Rows from block 10 of the encoder of a small image denoising autoencoder, named by matrix and row number. Rows with one number belong to one channel. Each number is 128 + 24 x the weight over its row's rms, rounded and kept within 0 to 255. All counts start at 0.
After each channel's rows are labels from the 100 images, of 14976, where the channel reaches its highest value: "patch colour" is the nearest of a few named colours to the mean colour under the peak; "top examples" is what is common among them. Only what is clearly more common there than usual is listed. The data: simulated telescope pictures of galaxies.
# convs0: first 3x3 conv (encoder.blocks.10.convs.0.weight, 336x192x3x3, each kernel summed), inputs 0-191
# convs1: second 3x3 conv (encoder.blocks.10.convs.1.weight, 336x336x3x3, transposed, each kernel summed), outputs 0-111

convs0.77 [131 187 133 130 130 128 125 177 123 140 128 126 130 128 118 185 120  79 123  56 128 134  63 156 145 136 128 156 123 129 236 130 122 132 129 123 160 125 128 137 135 128 128 128 129 128 190 116 130 128 129 130 139 134 128  95 128 125 128 129 104 116 128 116 127 128 124 128 107 122 137 126 126 129 119 173 164 102 130 135 128 123 188 147 121 130 132 184 128 128 136 128 128 128 131 163 128 117 130 159 246 141 137 131 127 116 123 121  65 131  64 128 146 128 128 148 126 128 126 114 128 129 126 126 126 134 128 128 128 119 129  73 119 131 128 130 128 129 138 139 128 128 155 118 132 140 128 130 167 149 152 128 128 134 123 128 128 124 127 132  85 128 111 177 128 134 161 126 185 115 127 130 131 128 155 134 128  71  94 130 125 133 127 131  55 127 178 113 128 130 138  96]
convs1.77 [129 119 135 131 132 134 128 108 127 103 127 129 126 126 128 129 133  97 113 122 128 120 127 129 128 122  71 135 136 112 127 131  95 126 164 141 127 132 151 134 151 124  36 112  87 126 123 129 135 126 134 127 128 139 127 126   0 129 137 122 127 136 128 135 130 127 128 127 126 132 132 132 157 122 134 125 109 136 115 106 104 124 164 130 127 128 121 126 128  43  91 136  90 163 118 130 122 128 126 135 131  66  87 158 122 130 109 132 127 130 129 132]
patch colour: brown
top examples: bright star with spikes; barred spiral; flattened elliptical

convs0.88 [136  86 124 144 128 135 128 207  38 120 129 130 124 128 104 144  99 165 208 142 127 129 128 128 128 149 128 126 122 102 197 129 119 145 127 117 128 131 128 128 131  98 128 128 127 128 140 127 128 128  89 139 124 128 128 169 129 134 128 128 122 135 128  90 150 128 156 135 128 127 128 115 160 128 139 139 158 130 201 255 139 135 171 130 157 128 128  92 128 128 128 128 128 128 129 126 133 128 128 121 164 131 193 139  68 131 128 128  94 131 132 182 132 126 128 152 136 128 151 128 128 121 125 127  51 136 130 133 140 126 129  96 133 126 128 127 122 128 137 128 139 128 128 106 128 131 128 130 160 122 134 128 133 128 129 135 128 128 144 165 152 128 128 125 129 128 122 136 128  95 120 132 128 130 125 126 128 127 127 128  98 127 136 128 141 116 142 144 128 129  95 128]
convs1.88 [130 131 137 131 127 155 130 126 140 130 125 103 124 136 136 131 129 148 130 126 127 115 158 131 131 125 131 129 146 119 128 122 123 127 132 126 125 131 129 127 139 126 130 102 113 127 234 118 128 109 166 156 130 119  97 130 120 121 134 125 133 127 129 131 129 128 165 128 125 136 135 129 146  38 139 103 173  10 185 119 108 128 131 129 130 126 118  93 123 129  78  31 141 138 128 129 137 127 130 135 160 125 130 133 124 124 126 123 127 127 128 131]
patch colour: grey
top examples: bright star with spikes

convs0.333 [142 128 110 128 132 128 128 138 122  99 130 180 130 128 157 135 127 144 134  55 128 128 129 119 127 130 128 175 119 162 122 128  31 156 159 131 129 129 128 128 126 131 127 128 134 128 135 128 128 128 133 126 128 124 111 173 128  83 128 152 140 130 128  97 128 128 128 140 159 128 137 174 148 173 128  92 127 122 130 183 114 120 133 128 128 128 143 133 134 132 100 128 111 126 115 174 136 154  68 135 132 156 128 128 100 129 128  55 128  79 186 128 100 136 135 172 126 128 128 128 129 126 136 127 128  70 121 170 129 152 109 120 128 134 128 156 132 133 128 128 128 128 128 154 128 128  87 232 143 127 130 118 128 128 128 127 128 139 155 236 131 111 105 118 128 128 144 128 129 107 123 128 106 128 133 131 116 146 131 143 129 128 130 129  33 126 132 132 128 127 130 141]
convs1.333 [129 141 163 127 122 128 122 169 139 128  27 125 111 137 129 128 125 128 128 119 128 189  55 126 128 128 128  83 142 106 127 129 127 125 130 116 128 110 143 128 150 132 128 126 122 127 135 126 129 128 140 121 128 129 128 108 148 125 130 103 128 128 128 129 129 126 128 124 128 109 108 137 128 124 143  85 128  54 131 123 107 127 255 153 129 128 112 120 107 193 123 126 158 128  92 129  92 128 156 162 128 151  94 143  85 127 127  91 123  90 146 130]
patch colour: grey
top examples: bright star with spikes; barred spiral

convs0.95 [123 124 129 130 122 128 128 141 116 119 136 111 112 128 157 138 106 100 163 127 132 118 122 106 110 123 126 121 118 127 255 125 125 136 127 120 149 133 128 127  80 125 128 128 113 128  30 120 120 126 133 132 134 123 128  73 131 129 120 133 100 113 128 106 130 128 129 128 120 128 103  49 133  38 114 119 135 212 130 181 135 127 161 123 129 120 130 140 134 127 129 129 128 128 128 109 135 106 104 116 144 129 134  89  94 142 127 134 116 124  84 129 119 111 128 127  89 128 141 124 115 125 126 133  85 129 163 129 134 123 123  93  98 144 128 150 129 123 134  84 130 129 125 145 126 112 129 128 151  28  84 127 141 124 116 130 128 115 104 128 111 128 128 114 132 123 143 115 119 127 151 124  79 128 121 121 127 104 127 122 127 127 135 123 142  86 141 132 128 116 140 118]
convs1.95 [163 127 132 137  78 120 132 139 129 130 130 141 182 102 139 144 125  76 132 124 128 108 126 129 127 120 132 139 140  69 128 124 120 143 124 120 128 108 117 129 138 118 101 108  44 133 132 153 126 127 134 144 140 133 130 134 121 126 128 112 125 136 161 145 125 147 140 134 136 133 190 139 143 128 124 123  49 129 151  54  73 128  65 121 127 125 143 115 118 121  71 108  99 147 123 134 164 126 127 136 115  89 129 129 115 124 129 128 132 124 126 112]
patch colour: brown; grey
top examples: bright star with spikes; many-armed spiral

convs0.255 [140 113 106 129 130 128 128 146 131 137 139 141 116 128 121 106 108 128 135 117 132 125 143 121 128 136 128 134 121 148 130 129 109 139 120 126 100 141 128 127 122 172 128 128 131 130 104 127 128 128 159 127 166 119 128 133 127 141 128 135 160  74 128  75 134 128 140 136 163 125 124 147 128 129 137 131  87 223 128 149 128 123 184 110 125 127 127 117 138 127 124 128 128 128 139 174 115 126 127 110  95 139 131 122 142 127 128 179 123 108 148 143 149 136 128 135  90 128 130 127 127 126 130 168 154 106  86 135 129 115 142 147 116 125 128 118 127  60 119 123 125 131 124 130 126 127 115 161 196 134 120 128 122 115 133 126 128 136 125 255 129 126 128 127 125 121  24 144  71 148 145 133 129 131 112 134 127 134 117 125 121 129 134 118  63 103  78 118 128 118 179 137]
convs1.255 [129 128 131 125 115 140 136 163 129 139 108 122 131 147 144 140 108 227 153 131 130 125 102 130 127 133 129 120 129 127 127 164 127 129 131 137 136 124 115 129 132 128 117  91 139 129 115 125 130 127 132 114 125 129  80 111  50  99 128 127 116 124  69 124 159 131 132 127 128 128 132 126 132 123 117 114 218  83 114 163 120 135 143 115 127 135  99 141 128 125 118  97 168 131 132 127 121  76 129 117 168 173 126 126 121 117 127 124 135 135 125 134]
patch colour: grey
top examples: round elliptical

convs0.76 [127 160  19 128  58 128 128 145 113 163 129 127 113 118 124 104 120 160 145  68 128 128 127 130 126 129 149 146 130 152 123 128 114  93 126 120 136 108 128 128 133 114 128 128 127 128 140 128 156 152 136 135 112 136 135 127 128 195 128  95 120 131 128 130 128 128 128  88 124 129 127 110 127 113 126 153 160 131 125 156 146 133  92 130 148 124   0 143 166 128 129 124 128 128 114  78 140 119 128 101 158 119 138 117 128 162 128  91 133 123 171 127 137 130 118 130 133 128 122 128 128 129  89 119 119 112 134 122 130  23 129 147 132 130 128 139 149 129 126 115 124 132 129 138 128  68 128 129 170 124 150 128 126 132 134 125 128 131  92 148 164 127 129 131 139 129 133 109 140  96 159 129 128 100  98 126 129 150 126 130 138 120 130 128 138 125 103 132 128 129 142 119]
convs1.76 [131 121 113 127 117 126 133 117 133 128 139 103 128 122 126  92  94 124 126 106 127 128 129 124 152 133  70  65 149  40 129 124 127 123 127 105 119 119 124 116 126 112 125  18  33 129 141  96 130  86 146 165 206 104 133 127 120 128 130 120 130 128 137 122  48 128 128 128 125  87 136  84 121  52 131 132 124 128 131 133 119 128 116 128 140 134  90 129 117 181 135 115 126 128 117 112 146 118 104 145 129 128  97 121 118 107 110 121  78 119 130 125]
patch colour: brown
top examples: bright star with spikes

convs0.230 [123 129 142 134 137 128 128 180 131 120 132 140 126 128 111 101 116 148 156 115 130 152 124 159 128 143 133 110 147 161 131 151 134 147 148 120 139 125 128 129 134 135 128 128 116 128 114 129 130 143 127 138 148 148 128 151 134 138 131 141 160 145 128  79 128 128 128 134 158 128 142 121 158 143 133 157 140 130 169 197 126 137 131 128 132 137 116 183 129 118 155 128 128 128 128 130 130 133 128 117 141 101 178 131  84 131 128 111 119 136 149 255 143 158 128 154 142 128 129 132 148 125 126 132 123 141 148 145 130 129 128 100 141 115 128 161 132 127 214 121 191 129 143 112 133 134 128 145 110 143 173 128 128 193 131 152 128 147 209 105 140 132 128 134 158 186 155 195 206 161 129 133 124 130 150 132 128 130 129 165 141 132 129 137 133 124  93 169 128 128  99 128]
convs1.230 [145 128 130 167  97 139 126 116 151 128 127 128 108 110 155 125 131 124 128 127 130 124 125 128 130 124 125 120 170 139 133 146 128 128 128 135 157  68 129 128 162 129 149 130 129 126 190 144 128 128 118 147 131 115 129 158 128 127 140 114 133  55 138 141 115 131 129 125 127 195 133 142 132 143 147 125 118  70 176  62 126 136  76 187 123 115 125 126 136 147 117  94  87 127 131 129 128 131 131 132 123 128 148 130 126 129 130 126  94 110 147  85]
patch colour: brown
top examples: edge-on disc

convs0.130 [127 139 131 151 127 126 128 139 140 177 124  67 139 128 116 156 142 178 102 121 122 128 173 125 149 130 128 130 138 143 121 129 126 141 134 134 129 128 128 128 101 125 128 128 127 128 198 113 102 137 126 147 110 161 128 136 128 141 128 129 146  95 128 128 125 128 145 122 141 129 138 130 137 146 145 164 104 133 155 125 128 140 129 150 144 134 142 128 132 129 128 125 128 128 127 124 135 125 132 137 167 128 126 137 131  78 143  92  91 110  86 124 139 152 128 155 161 128 121 121 128 127 106 134 139 145 123 125 124 147 119 140 102 147 128  97 111  82 150 133 107 126 127  66 131 175 128 146 122 130 111 128 171 150 131 113 139 135 116 160 119 125 133 116 135 128 103 128 255 145 133 145 123 130 129 132 133 132 100 121 129 169 124 128 101 136  50  11 128 131 162 111]
convs1.130 [ 94 123 131 124 122 126  89 129 127 143 118 115 119 120 143 128 126 118 136 128 134 136 122 124 121 140 139 194 124 101 127 109 105 112 151 125 130  65 117 131 128 129 111 121 125 123 133 127 132 128 138  95 124 152 108 103  96  71 148 122 132 163 121 158  44 110 113 122 128 157 121 129 117 117 129 134 105 126 126 177 120 127 134 137 126 166 117 144 166 132 114 144  38 122 113 130 124 121 115 119  64 136 127 118 195  96 131 132 118 134 133 104]
patch colour: brown
top examples: many stars; barred spiral; tilted